{"arch": "transformer", "model": "sound classifier", "dataset": "melodies that start on their tonic, played by one synthesised instrument", "train_examples": 26041, "hop_length": 160, "spec_augment": false, "num_classes": 12, "norm_position": "pre", "activation": "squared_relu", "qk_norm": false, "positions": "sincos", "optimizer": "normuon", "muon_scale": "match_rms_adamw", "warmup_steps": 390}
Rows from block 6 of a small sound classifier, named by matrix and row number. Rows with one number within an expert belong to one neuron, the router's apart. Each number is 500 + 25 x the weight over its row's rms, rounded and kept within 0 to 999. All counts start at 0. Numbers have three digits each.
Before each expert's rows are labels from the 100 clips, of 14976, where the router gives the expert most weight on average: "top examples" is what is common among them; "lies over" is the class under the peak. Only what is clearly more common there than usual is listed. The data: melodies that start on their tonic, played by one synthesised instrument.
# router: router (model.blocks.6.mlp.router.weight, 4x384, trained with AdamW), inputs 0-54
# up: expert up (model.blocks.6.mlp.up, 4x384x384), inputs 0-54
# down: expert down (model.blocks.6.mlp.down, 4x384x384, transposed), outputs 0-54

# expert 1
top examples: tonic: C#
lies over: C#4
router.1:527484430496513515466507512508491505527523502531511541492509524528470526525522501523512464504491471474511480511458485481493484467420503486481509510480492523461491486
up.0:508527485484472497470508510468502472528479489510520508466455517491508477479521527449521522506473509460511512544499499497474495446498483478498499544450520519502497525
down.0:524519499480461486488515487490477477499528486519513491510537444499499466486511524490529525501543518518533489467547470512500535484495544499485485495540502527481519478
up.1:495502527512500477491464501499523498491497527518495492508500525531480498471508466492523508470517536520493508453489501486492519488457497479489471467510516514500458488
down.1:467520495517491484518490460501500473502436563490515525501458462483510499529489511483425592480487532496506501479506473495463466473551541504506536518484489499494519486
up.2:527495525476527482470467513502516503505475493514500496488517443540538456467466496436497535461508489479504489498508537465484477476455484520488510482498510470512512534
down.2:532526548525483490482485540511491473513500470476533473462457506507480501522505450529509513482467485498534536476492498495522501502472484466516542512494485477510488508
up.3:495507503517505501516536507500508509487518475463495477473476464481468468513507486527443514455451496496543485503506482518467480522483453493534474476468498528475527466
down.3:482506502475466509505481484495497471477499527560529466478496506514495479491510455492487496522505514452538511498471541517439497499489483527458550459502457492540535483
up.4:554521481519514526489431464482496512450492489527481473512495520522481489445523476475503508425446489466462471453508451492550528513488539430529484513459561464483498481
down.4:495482530483505503510492489522513482513535554517467489505454520502469525501474476530489503494493455513506518530506467510499522456479512497485549508507478530542519519
up.5:494515436515485539472518503481506524435517455524462499468468436516549485521477528500501498504471489488517524556452510515500549501506500516488463491503515505488502489
down.5:492531498499482511490521486540510504487537477504551498551495519447439474470459478464553530461508518498505510495512497464488527510511522535537515487491469474494520493
up.6:505452535484512491479496515481491502495526505525479497500486521503485521504463537509507497503501461487551504514474466519504490492456513491507507461475470484473478506
down.6:472514479452461511513495502520486539485517504471498509520489510512480476530533541482459533485516524475458492466442467482457503478492489473499518534502414501509468509
up.7:499507461511508526484505474491487489545533503470499520540470474513499480482507503526479490485488464516473499498487488546526511508471517502466517529443476478477507531
down.7:548527557472515478503501528489509468484522470544483480507495497475450510520505486464473496506550501499523545483493502533526500502507477449546500518472491478489450530
up.8:500481475531474469540523507496475546513472438476466514517501492487472500502483507535473461473558481511482484514475490481534495488511442493455501540519481477560509526
down.8:495471487501529453503508465535493499509488497497481473472492476512499513481510519473506473501459486504554520517521466510505485471502534516488520528528468497433473500
up.9:483519512538486520477489480475474471506517511478462516474474526446493519521520498505538523548532481513495511475492505455501534524474489471526472512499508530526493501
down.9:548510492501486480529523491452494517471509501517506527482507496513519534541526559496527508472474491473495465474494523479500512526505487488499488528447472520457470514
up.10:472472488475541500493499534555477474481532461484533489479533450477498487551445505506503488486501528527531461473446534570499480499480481501534508495504486495462496509
down.10:501528528495500515481508491436537518510525431474499509500529549545528474507471478493534526488478483509505486534485488482496510490509471527520479517475481497549479473
up.11:512502498492499537495475471504485496477458546491481499485488562537491462508480536444505526508486477483499492513512516491456461493541518513528517491504538475468491474
down.11:497525461477487502502549525459525512494488569524528442543455497482519486496474476531472534473477511502534468488478515460519539514486496469508566511503472468497491506
up.12:568471492488480463575554493496489486507471505520507518481493485503483490498479532472554535561496506503495531525508497485484498505531499485468507480482508519470519531
down.12:470455531500549537511509532503471475536538499529516494494493500510480505497534453503495513460501529487485488479432510504491457527521516472475467446467493489514456480
up.13:507496529486500461509496508486524473513540520506507528515533541509503448468508531521537475507482486495493481510483503479510506482517507478481481486530500501507498513
down.13:499482486485492460464476506467495461509499541514441525506471545530512463496527508487498503527502486513471524513523514497495560536488493483477490512496536456505506516
up.14:542441468490500497470496495509464515482530484505509554495485469502507446506499457506543505527512514532463509516489512513528520525530503496528530517544479537513519503
down.14:543456488477467510532472479513526474474497484490512505539504552505500493504522540478467480481517533528537501496495475495489508505493511474507498524465561499504466480
up.15:501523511515485486543549510509490520500435491502465476531475488471489526497468516512524507487495499548513512545501504494513494483504509488459502497456535488497536465
down.15:484545479433548502522504543484432471491508526499440471462489488515478480498468569487510527485522499483512505504509508560514505464462502511488480463524503463495529471
up.16:538511465506501503500489469469532488540549493537489508499471473517542540504543497503565525469479513503535495520439457488483521527473511472495515509544526553476522500
down.16:509495516539512494477520499521466506474499511469470492490508478518488534427496455496512489542512558554514488511527480508520487494487457539542449492529522479483514499
up.17:470501492504519492479508524496473499461496511512460491483479494508506455511508481492530522473524506531491493527523486451527478474516491487482499520541471478462535496
down.17:512515468524537450518469509485478520506466495481503524502510485490494523554436471532528492495498486512450502509481499523465525502489507480449494475452528502486502498
up.18:500527529481511481458520528490489520499514500496481481536487505476456510507474454555503514508487461538528477538479496491539491518543523479501513553504530507472513443
down.18:508489448495510530518487509542487545473494497495485529530514455533481499500453480487508487512480492499505544530516531552471535455491509473504519490498489523511559487
up.19:470496494528496503478449506451565504496497483458501515505486502497536500516457486521475486545496465508481469505485521543517491496496553474517487474541519507493519513
down.19:472466485531522476496528498482473528532490492500495527504501550521508557498468481526528472482470520447511475477511449507472492525473491499516530511519519513509493446
up.20:544465476511501463514525499448480500544497477534493543505480433492465493515487487505522449496545502539522480500501459478526498457513517508477503479489487489451525508
down.20:461498499468496508520479489512510498494511482479504547512498501541522494511497493520487441479468525486481498462510539496451493488452433490536497510474497505472557464
up.21:502532449503510513506513484528506512487519508493532573458480516500469487519522428515518511519480525512519511541487478463522485525480479485504513520507455522557490499
down.21:498487486503503467515483491499521530497495554502514537524516522474524514505527473498466489480536465506518492491540529521489511527474485499507507502550541504520500510
up.22:473490484509484510509506512485497534509462521556518503497487506508508447513505530526523478476492495484507504493473504496536488476474497527467491500463494477491471450
down.22:486535497502492489488492487571485546509501503510488455514455478492478472532459531518501513488515505518520506491499455457540459483444496505481514546511468517496466512
up.23:510466521487474480526522548509501542522542528520467545492492526490479519494529444480531472536483477485533489498512505519495462507498511494528514520538529508532467498
down.23:512527488493588493544528497494530487493510514514478502513468512496535452481471523488497506456477515514531516514490502496516494519517495509492509492499443488493523530
up.24:464474523516468501504520456517509514525518497518511485507494524542487476485534543505472520459473510511514475460477489544517518509491499506500511478522542492520509484
down.24:554493478486523480522499512499485464548505510496490571554502480479504485486528522498503518550540461493476496496525504469497462454495464518454504476535488449498520528
up.25:492492512488490477509527491530472514515509472518539518511514495472488484459498476480514459523490490488485479492494504519503482488452466465580487492493460485461505511
down.25:524513531486455521533524546544547454449476496509504463497533481486490484537486481497488450462504513558506500489499464459503541477509481441551504512511481509514527515
up.26:565504497501480501549474557547490493513477458487474469494537499492491457536515508482535499505488523513503518501527485537518491468481469515491524499493527527518514497
down.26:556479530470506463504520526474484491520466487523483508439473494494525462504531529511503451436499492540469514472473547521514503506505525503472498522523521459492487480
up.27:478516536497504508520526463509526493499505478521554483527493465491471518549486553511525456515483433501446470471486524513519481493519488510479490482564508549479487537
down.27:489461459457469522513504499540535509462520490481484470484488528506496509514534543502505503472539526509513505463483496467499487498461462486484526534468494485501521511
up.28:480500500486494517476491519554513502499514503494498511497502488463503525522516476481452473486484475495503520498471458490463547488506490506463518505509501532487490525
down.28:520466531512488513493513483466429507471565504492536497518538490497504514495516488486499518517477543479508488497466547513458548462522532502503541498513471512524483505
up.29:515524494501482491504516526460507547498483465546487501505453501526500481498473485498494435517446480517528555519527532522501488494528520547515483536464440485481453515
down.29:494511533470513496532503460545487517504490441485512483506499475503528474471515501456509521482478538550508464490513523452483509511492522516522513489515526526478452510
up.30:508469512479502524498505516479480474502479482535455492505527551528504528540503499476483545496489502506470497489500470540525458452470517491485550470472480458511513481
down.30:487530509509539475480480518515515471462516558521478508498467478494469469524496482463484531562538531502502486483506489524493502496517514487474512507520473470486460516
up.31:497496466506480509491528530509503489505477489541518489535507557463514483498510521493528493499463514530458496514503494478500531491495477462488493474517494495555451518
down.31:469550486521488508543511488477496490510535510473529505544521463527504497488458492499486504511531505491498519506493497502467525487490555480497498534489524513503464570
up.32:495456514495492504420533513497467508522472497517516559513490526481466516528518488509483473538473523486514500496467494496511491530460518548518517495503498497497497506
down.32:528540520518479530489489491474485508485481497497519503485497495457536471467503485493536520479457495441482495501507490492464486494500486476488483482470517519511487461
up.33:506491512514502479487539487546552528527497510480504496485492466518497490507530461494508480526472500467503557534519507456561487542461521473472547504517494459524464498
down.33:569502450497515540475510480512513507468490490466494481463478512481545491528450465515482497514510463525477467469498510500494491469522488513515517493461524480490485515
up.34:539537509514510520476488458476522481504481486527546529480521487494479495497485448478503499500500520503495534525516472532495480535538501526457537467506488534543505555
down.34:518486470499518481514486502517462530455506494534489524495452511482490527484504509456528515490510528544529480463526515470540514513478529508459509493569535529493481460

# expert 3
top examples: the note B; tonic: B; the note F#; bass guitar-like
lies over: B2
router.3:518513530498509504510502483492492506491500477487508482507515546547493519465482507505516507505501469511505489455488521505487515507531495537500509513524456463487472497
up.0:558504499503453509552530462555490486493508515500515507465489480500477547495535479523523530541437507498505483501518534500475471501520526523483463493477540492474533499
down.0:533480538508508515523489509495494535513459537507507446513498460495571478463508493484549497485491518503491496501529499506440504513481486472479489484512491490480465479
up.1:515482458547493511455479470518469519545467506503512491478489510509481519508482484487542502507468472516542536507476527489502523518543482525511510532487555505505501484
down.1:474447462469451463561491516481515540513500469504527547469529513486481506525483506497498513538526511518514522473502519475499481496475490499520478519497474516492501511
up.2:534482503524562519482487473448500488509505555489519499525485517504488504484511538506501528543501494495497486487522476505552501532501516467514458504495484476531537538
down.2:483508464517474493465496483504531522514520515522522485517502476517510473470463489532475502500527489514519522499473506491523504504538536522529490500514516481471530455
up.3:477508586500498522547486541484498493507549547507466488496530470507498479456497518476484440514528474503535479508442489537504529493525479527463535480491474528552500502
down.3:463465482502493494520488515506564452495519509556467460537533496503498530511506499478504507548489527488497479504533456506480509526412535516514499540498530522511466491
up.4:518520461472516489528513487446466495519509468496494470486495553490534475499507495526467466563481495455473535486476517463537489554491547536526506524538492498471524531
down.4:503487501521463512475489516471511489485486500485514518511537488466508532498497526518501431535491514506485522509549500469519545469519493442512525507489481498517532479
up.5:510475494493506502540479442510517502497473497474521479509489464518487482539490486486454516480532534492493515506502511494457499483521517471536502463483500532515495546
down.5:465515515516536487517549525483464515498454495522508482501471482510494459531488514488537479522464531528497487509533521504522499514499462454494503477544478507513541466
up.6:485512514502522564538476492519451470489471495515518507509481499471530449479490487513489455467495487497435512507499524552532527524484516493496503472512493510481559519
down.6:494501469498512518509514522526533497460497505470540534468515516539543481498517565433507522505563529494505503475495507471512556477476485494489506487539471497505552527
up.7:544502556565518521487502505496491486482466497483468479478489461480486518510477517465470521493502485518525504489502503498432478478537475497515454455516485500494503474
down.7:511509516507491543504528484515492521502505518541502567482491485480483492526492514472483487440517463468494474514482509502515525530522481495518571481506478513484505510
up.8:487485508512494451486494493469475504523494535507523498512566500520534527483504486520517496531530461497456507486496487487491467487459492492503460484511448497499446492
down.8:490478508517517541485472484518508488552460488536510526517490508481479477495528534493471531474493489520493483490470467483501517558496468478464509498501526474520502494
up.9:503487511500536493499541589484514515495471491530507464506477488505472499494463508467509504501531487452517495528526502504515493487530519555466508526456520485497517510
down.9:482513512529491500455521495480481464515567499488536507506519511448469465515533481556510516486480488513503474448488514551509471471500507533468547529478474540480540530
up.10:490495461512541449493511530537517523531480493489473492502543504527501520504469487520474475510514489491496488486490504504508451511506470472499441474534512518540472493
down.10:518459534471496519514523458494524472472477476539534473430459510513488518540483475507490501509475514525520515488469494503493567485498526535496520442524518497510526498
up.11:445459497480499484509481514509526505470526468490515464509476499540541501450489484506481506488517502462539444498517534533541477555515512514473509508500465498532530536
down.11:514514504467484505542473511459500421509484523473462508527463507473508504512516485514499477501477516492509510513502551473508500469468526494510506486483532438441470517
up.12:494549491507518499452480515450477491484462490510499457501464509472485571498468511551493538488525502495519534502503520484460490504464488537511517452471499519478484534
down.12:502495505517535502547532468512499515502535471459469513500473489504476507506479502437501474488518495483497507471461471543507490450521567503472532479494488533524496546
up.13:563519496488502482509501518527498489536524524479555515505495494473494491504470494509515473541415532500474534491461490499498507469493487508511514539457469551528471494
down.13:506453486523486463469448537532558462503496504524504449530428509492523503470504493510508482467469502503493544492490548507561474479498489491492520511496526531489496493
up.14:479462516490494480507534482504529474505510504510552500490518480498534495532487466512496507532499506522466500539496510496457492483489480533507494513532522490524466512
down.14:480475519464510503478503501511513464491501516447475507503466507547509487493491497542528463502533495462500452532500513457530538472461482478523483486516501520499509522
up.15:517495488496521517482489490554506493483498495511511511515500491517501491557496483502449545523546512494490529508503525527524488479493491491521484530483483476517533506
down.15:492476489513476515473459498525544513501481497518468479515481525520526506497497513499504521488474515495501505531508472511533488551499514487467505552470484510472483533
up.16:499518524498493493493515495560526537498500532472483514487507515502522514478485467507487507481492470467529485484511534504501481482502483501494568511458485458444485420
down.16:591496521475511491510528459492495527452510498520518504531511461517518496468495528534486489484450519499483543473499508466496457525496477485503462529531489524482507506
up.17:487487502474526480507493458489498481493486494479507521474548492553473497485493452494512507440522457477493543451498526497494501525496494538485467507486490471539482559
down.17:529500497518553483534452500487524468499473516500542496495502513494530474479490476507484492530507503503496565471486482447493487551526487467548556506506532535488534501
up.18:507528511493482475488484498470472451516521502496467488484502466524521481482496512478566510495504517527501503520464484464522517482563496461585496477497499468483463512
down.18:548481509489541505514487505494527504500488519485470518497478501524503479501461478556479472498542460491517492447522534482483499530450471514470520518513515482473474490
up.19:523537478530511515465495505518502441511506506500512481520490499481504475523510495510489495500513541533482468513509518502543511474476494503487444446491491467485466530
down.19:489484523499500539483507536459483508518502541527489501501512497508504517488525496478467548489482469526500510494520557528518457530513541518505509513463519472484452512
up.20:488515493545511494506496501513490529559477524487483493527477519521495495456494494517516526509500519548491455547479488531533479553470505473545530479472483493502503506
down.20:483503508486497527486528498488479492470516524517518495481490536535509492485529491497491533534476525481518499557532531504458464487486478560523492515509469532542502485
up.21:534532474472476495517527494528516538506494531500456523520478480496524465499497506520525529508518544495470469503469484494503500500494526491478501470516497482478467498
down.21:500516520508479474539489486538471499516480545458482515530481498477542509490532505487523475513478526444512501544520454512530500492496488523441504535469526497492511511
up.22:444468486508485543486525501550533505516484505516503526498481513508531509472497479538492515499495504484455509487480475498510460535499517535500527510490507485515517569
down.22:522468489511505489544480470509483524502515453514486514475479537479518488555500517545497500481480535516497501480506465548533546463512445498544524495516500494493506522
up.23:476514484499514481516506485512528503495513439504476498498496515504518565497530500515491506450518487529483441511500473512507472477471490525503495523506452466506533484
down.23:498485529491457553497453486523474559497474495483500523459497491478506508515511487486487501530469501505480489508495506505491513502469522470480502473492505517505495510
up.24:482526497534486487487512481502499507467525509529512533508512506531503494503511519528513480527517519503541536500495470486510532523499487495462511478509516491483476476
down.24:517515497494528500530528470509450499450477496471472497495529485508533482543497539537533514495513453482505504458514515496501485475505517489529521511549483461487489521
up.25:533558464471467501489493491504492461497500529486481514493507525490502482484517486516493517523517508484570504506513442460502491471439482486490519481470519508486499499
down.25:491452486467532472479508465509466504498528522431494500494503519481510540519508520497497491531515472471513492522480559522486469488495517510502501535472491478497458538
up.26:482503478531507494548510504520495454519468509468504445465507495530502502501481507449468461500499494523493497530519520512516482532414514500441526490507453514512510542
down.26:506476512508502462504540478500481536467473497500463530498475545487483511490554508516534510501506450496506540491492461560480480512527509478546506490495490476527476452
up.27:477490522458537509532520490464495467517478499482498459504451478509492507462457469515502507497496509489469505498500517513499546557491515505506512471534533531501514475
down.27:532477487514494486503505492520477500460508489524513474508545452510495507521481488503482466478533511507508496534461506522474518500485490526466513506457509517486496534
up.28:500456472481537495531492496435484493532513501498478522493494522517508455484488477494486551512479493499544480522511510523485521505515525471533452464482524487523454486
down.28:537516547536520479496482518511490461526466466504509500509500500531519462493551468471535515513524479500536551492482553486507475501540522497482487452507518457513527500
up.29:506496526483546464490520524514546504474512495488494494486540510527478496521501517508523508558490490508520485483502513495535475516470498506507503487486481509501499491
down.29:443497491522566511491519490476547540516526481463499499518517508491469493498503501533495531521500480515498508474523517452446502489503560492512513531496505469517480510
up.30:518494490456506483461513510477522516482514515510471526539492497468517470484472533474527496493487523530537490476520503513483477470467480508520497480500489520494531516
down.30:478496495485486469472496463520518535511428498484498517503503511531457497506509521503554511500517500495481489491560530479487510547516458516553498504473485478476548509
up.31:434512549540498491502518515515497513478512537489482523461511488514465498520551497498487486495476461514490509512501490480525512541515518481479500487484491504480437487
down.31:495518514492487512454501527446487503488485540513483515475503518519474437567526478551503500476478493509481462529502509486518519505532554484512479495468474456493511512
up.32:471504518434514485487498526513482483503437451526477470509482507515486495480539493482536481489504529528488515508534537520504484456502451500492515494459523550474484505
down.32:512491504493477526489485487485482544478495501512519455522521501504488493514462531499526495518491467497462548454464510488481530502500531542515481562528538499518504494
up.33:465510484484537489511519511506473479508526468482537489529526521551456459524516476473487474496490524490456534482566492477506480519505494438523508541514467521469531523
down.33:529514506492492500497516511520517498533510508483486499567488529529496496508495481522436483525509477513509499460500534485491522491524554532537489518479530539466494491
up.34:527541517509497488478469497460529470530435461519512492481483504493517526507524490464465499508466520509490496495455523492508529467532528509535519511482487475533499489
down.34:487490527539516515532461472447518498539508465478522486493474500455451514460568465522515561504503454477470480531512508533464508548478479522493508528513491475467459534

# expert 0
top examples: bass guitar-like; tonic: D#
lies over: no note
router.0:455504515498491492517498500507541530487494511507525502517500524500494451493472489494457485479495481490469490516501441459506521481496481497446476479497492505518494461
up.0:500553484540499474453479524498532486515474495471500484489485551494484477505531516512469465503493496493497517522488514512487504488479541504539492508518468547494517543
down.0:464506526498496550508480511506547479504490478490500512523497485490489518495504525482508481487542476479475510523533514465500526452509546508506536467508486492483475457
up.1:545491514488487558485465513483531507478493497473514532482459519566469509511552504470490490487474471481490552477509497483496472547514469534485522546506517518530510505
down.1:506508501482462489445520549481520484544542498530531502477482472489484469540509495508470550486506440490482481512469536465501553470488507493528486493478450524510501541
up.2:498494500492471505466478499520537507493529466511490529520502547480511500460470506543470511534535502499498481506506487463525486488512494488520478487484500512479512524
down.2:507513499494467503497485502525515509517533476485485519525497516443536516437487527516489479490523517481512480520512510488486525477539482527486515540485512490524515511
up.3:554451550475513524502504496521515522474493476479503454509509482509500495528479499515489450521518513520509508466474500500466492517480504517541522513467532516521535526
down.3:497491483514524458532533508484498475538527508514498483524522496544490549495520522537507518481500524488518479438456515512546513485480498464510479492523510508491544537
up.4:475519469523481522483524517544518482501519506501513486513489490528506529550473532473518487523465489480540517484486509525486502531503543495504495506483459477520483491
down.4:486485511482504526479499504468488526475505503525471505482524515511533499506551489529473494522474541518504488497502523476484495475510480513452516494475517497497462457
up.5:523485507490517466489492565481477492456505519514503480501506508522541491519469510453534488439508479501524544511476530534475517469569558522509519534526511492449513473
down.5:479485498513469466487509447510552503512520482489479481510491461536480522476497521513525527490510462502517474461510526495480493538524476507489500497494497461516486496
up.6:525470470520530508551493525527492474505506511468457476538527536498544478489515488496506518508531492475482533481525508506476543481498504469454505532526511471461442500
down.6:526513496449487501481466517534513489470461464477495503444532525530486505538531490458502482548499497485493499518509503497505508507494485537519535528517520495522511489
up.7:504493523504467502529464451474504446510534530531497510518496506442470491518525515512427519515491526515492533542517477499520514513491487502470505545520506506446546527
down.7:437494483520504496490475536505513520491519513535509481496507477490495544515480461459490476481446477474494500509465515503508512572489498516451525519480470493542447495
up.8:512459490463486531477544485485502524557465509461550532476514474558510507534507503523452509501496535517521545500526478530499490463482507501489526530470504478484461547
down.8:527497505443496541498475531473522488534509541492441546489505513504475510510521493500511536513479489489496492529465478496469500520464498506489487536509518490475493504
up.9:515491471469469482522539503435497540490464517515489513487507493562532476513543505535476474548516527535551482510506521512519530537515508477502485512489480477555489522
down.9:529513531479566481534486511485487514513515487550483468510491521506524518490485540492504445488487448479540496485472469525506516553547487524494465491498474567562538575
up.10:488475519510506486495547481475520493538506522519468546489491477464507504523481521499512504510506504518459481473506536508493483512502491462489516490525505460489475488
down.10:477487544488495516489501492436493539485456514478442546493483499538494501503520488468505511541529527466488477525493487510473472494497474511478532472492516514507523461
up.11:434458496525525519556495506543522538496514521511493508509506471477469489510539507530482489518466532505453492507530486486521485516469486514505522539497497483459520508
down.11:498512464467482550515468517512518470480518477483476531461481484472429478521508518474511468508468460471512503511489466480519504478478478530494476480542516455486528521
up.12:474488526544443545532444513503489482490497488500472464505518498462436495530486508541507540517490521500494474481505525541495482492536517488515487519520479499468490548
down.12:522467495514482497496451496493511463459481496504540438529526463475482521472487504452471547490505527459445495501463563496473477520482517509549492537507460502473512491
up.13:508473516516515534501484463520537480527508533511464485472497531479516532522487526504503491536501565504477506465501530509504482468557503508507470497488494490485520501
down.13:490465450508506522506520513485532503484518480483522537465524519540525502523487508500498518497534470484460431537519522475468516488530484506495500501510543528536508520
up.14:480476500451546487525484478497500495506486511503500470523477500526474530458536471489499512517493517473481488482515496452479529514507505510535502533446508495508466503
down.14:492493478480447473490496503529532514479507459491512520513476520516528464468528527531507495534472494474498526483511467482504462485468480486553445505508509465508530446
up.15:485469519519501489519549495512492558477520492494529491545502489484518498500463530489468502526501472517519471508524526523545488527502485523486558499465524540498496454
down.15:500504459537512500482476512471525479510452497548512511518509510495495545543524536515494496468539546527484501487499460500521467522507525475534534496491451470532475478
up.16:540507481504465498486483477504520494478502508503500476518455561509521533532544540486532498486473499514499517545488476547503508518564486509541535492533491511507509485
down.16:519521504479496477464511494494472531475507531523472435485526465469558522517503511479481524529498482511539493476492486482421521491488497470515495504463462481498569481
up.17:506492498516470510522464483519486439528485483493521500493442474441475502458503529507491504536493531464518445488509523502480533493498495513496492511487516521510488502
down.17:431490478500498535487513546494486482484476501474521538521461485500505542527501544498502493493502473496484552490459459477486495462496500509497504501527495500476505469
up.18:492470481538513535511451491537500488499448517501518537540516509474488494499518499541520537494530539492479475487505519476484499528510471516472491506465507508522564517
down.18:487513480474475492535453474481510492443450522490486507494541521500493505471476484496516483508478455489490479521500512459490528518527527471483484537507498469506546514
up.19:479506511491475518458517517495466518521544493532493513508455478505477490514480490477488484519519512487514492529514496493522468480515509537522469478467467513499482519
down.19:524480458522546487489493494540460452520483461468520484487532481469505447507498541545484497505496506535502502496531531522521487507476497530503470475506534500523538531
up.20:526492504499487502481536487469536505465462505517474509495496518524516475462496470486510478530527522482505475534510467524494510479486487490521499513483493506528560492
down.20:480471497535483462487508503514524435505489503531487513529496507481536496526478514475483511487500453501512529478517514473482529525482553534460507491470542525468491506
up.21:483466476510528510512458504546506496507500515513505483518516515533493476512525472516487474481498514501520498477520466457542517492451494516529506547473498448509505450
down.21:488512495457508537498552480520443475481509534495499490477518471505495484486467479461524495509529470529523491479512491490490533473524525495498505569489538512459476532
up.22:464506479470490515510506451509466487482502496504478513507493481511483508493463521482530517529538478521517504492495486486543539482492518478499482524477545500511515528
down.22:494469498469521522516508477485501495476485480520493496515514508491528464481547488493490483466499490513482464480557477531501489500483482494480502461475470496435483517
up.23:494455464510528465511494497516546493437499456494519557522511505482487517544504485487529524533534500483452497468511486440458495450517525511469541494532489506519502500
down.23:479493516518508466520473487531565472439495502511511515456445497511477511483526494499520511496506523537487537477494465468498493482532538497488493449473536502487490517
up.24:515495521462456446513472535473509483467498518509497536483485510493490482494505557538501515514516504432550480497496526500511506456491524536505503479565525468499542479
down.24:523472520490485508548498452456473497553487515509466504468521491504504506514487489549498523518494499466527489433461466448556528505501483504484500498508486484521496517
up.25:520508515525523496516499472481496522509495508515488516478472550490520529483480494497524489518499543494533483510473495531497559495507501504470493473518448475515466538
down.25:538497528516485508504496497525479479495492529514525504520498519521490478510512496499544474529478523522518532477505504506484465512495470498498495514509539520500540490
up.26:464513482526520485566508507469476496519508476519451502525495497471531535507550491491508484507481490502499522492504479505493489497486493487552534505522499503511474516
down.26:478520502472527476498478498482477513520504475510468459447486536525458499504499498490492482528511488483491484484511527478528563513502452479499477506439498481511488481
up.27:524484493536513524499501565526510526487514514519524509475515514511471515505512513509507517497557523535482482501535468494498507482506505495517484504548507483518493518
down.27:510547484554441491527498490504491482487518480530477481539477510487494529523511500475508497515490511502513481488515504495525492490504530502566485525510524506508473476
up.28:562549491477524511487512507554539504525460482449504485465512532499499493513446499488509528524528508499498508483502498513496510491541518491506507534498510503510474477
down.28:514477503441486442501494491466486485516474488538516516495509512477530434480537456504511521502498526490539503488509501498528545455510481497501516508493506446464504480
up.29:489469492488471456469454463530479468476476467483502526508505566499539517494466518500440530533548464485489497466477544517518504477467535543530473470481438494488491476
down.29:506513513493495493471502484528516494499473516503488524520507537512508509508519513524491479497508528532475477473526525529509491466514446461484478497513498509488509512
up.30:560518516514509527510517526500502519492521535520538498528488497455555498475525480486494509512505489537514483513497460471507547492486489496507485488479465488507467498
down.30:516524480471478537538455495480503497506485514511492509488465484513513502552527539531528490524464480492487465515453485544485510500540506461460480508471523500518496486
up.31:475501504497544488498512549520499472469526488536442455472529493513495464541492487508544492513510507487510505471534513470502509510515489512510540524468503486532545473
down.31:496500488539430491481489532494493536502524531522484513524451547496527457510508508493443454515526497522463512473507486526547482496521454487455490510531515495488491501
up.32:483490540470497489479450509496502522476534536508504481492548526531461477482493495529565522494481512504513530488447481477432483480450498497456470483500497478488515466
down.32:515506552509526500520463523480508501553472532497553498500553472497493516517483511507476513495464491510501443497513476446445498450482509463492469531498532557472549458
up.33:484527519448488514477479487455445489492468498526481509493517515454460507505499457517527510511514513536533526437500512520476507494552482548496540513559526503507521497
down.33:481470519486522525513468454522518540492509474503533532499490488467481500488522521508495549460492511491516491477476478497518464490525508497471518499523490506484507480
up.34:482492496513472443507524514488472463484495536529505494504518467473509525513514497495526484520482475487502482528471527489518504531482458463521514497515526484504532528
down.34:502474547492512498513508483444530493532510505498511464472471538509477523502523504467510528488496515516522484501523488481453511537487497485539502522484534511492502464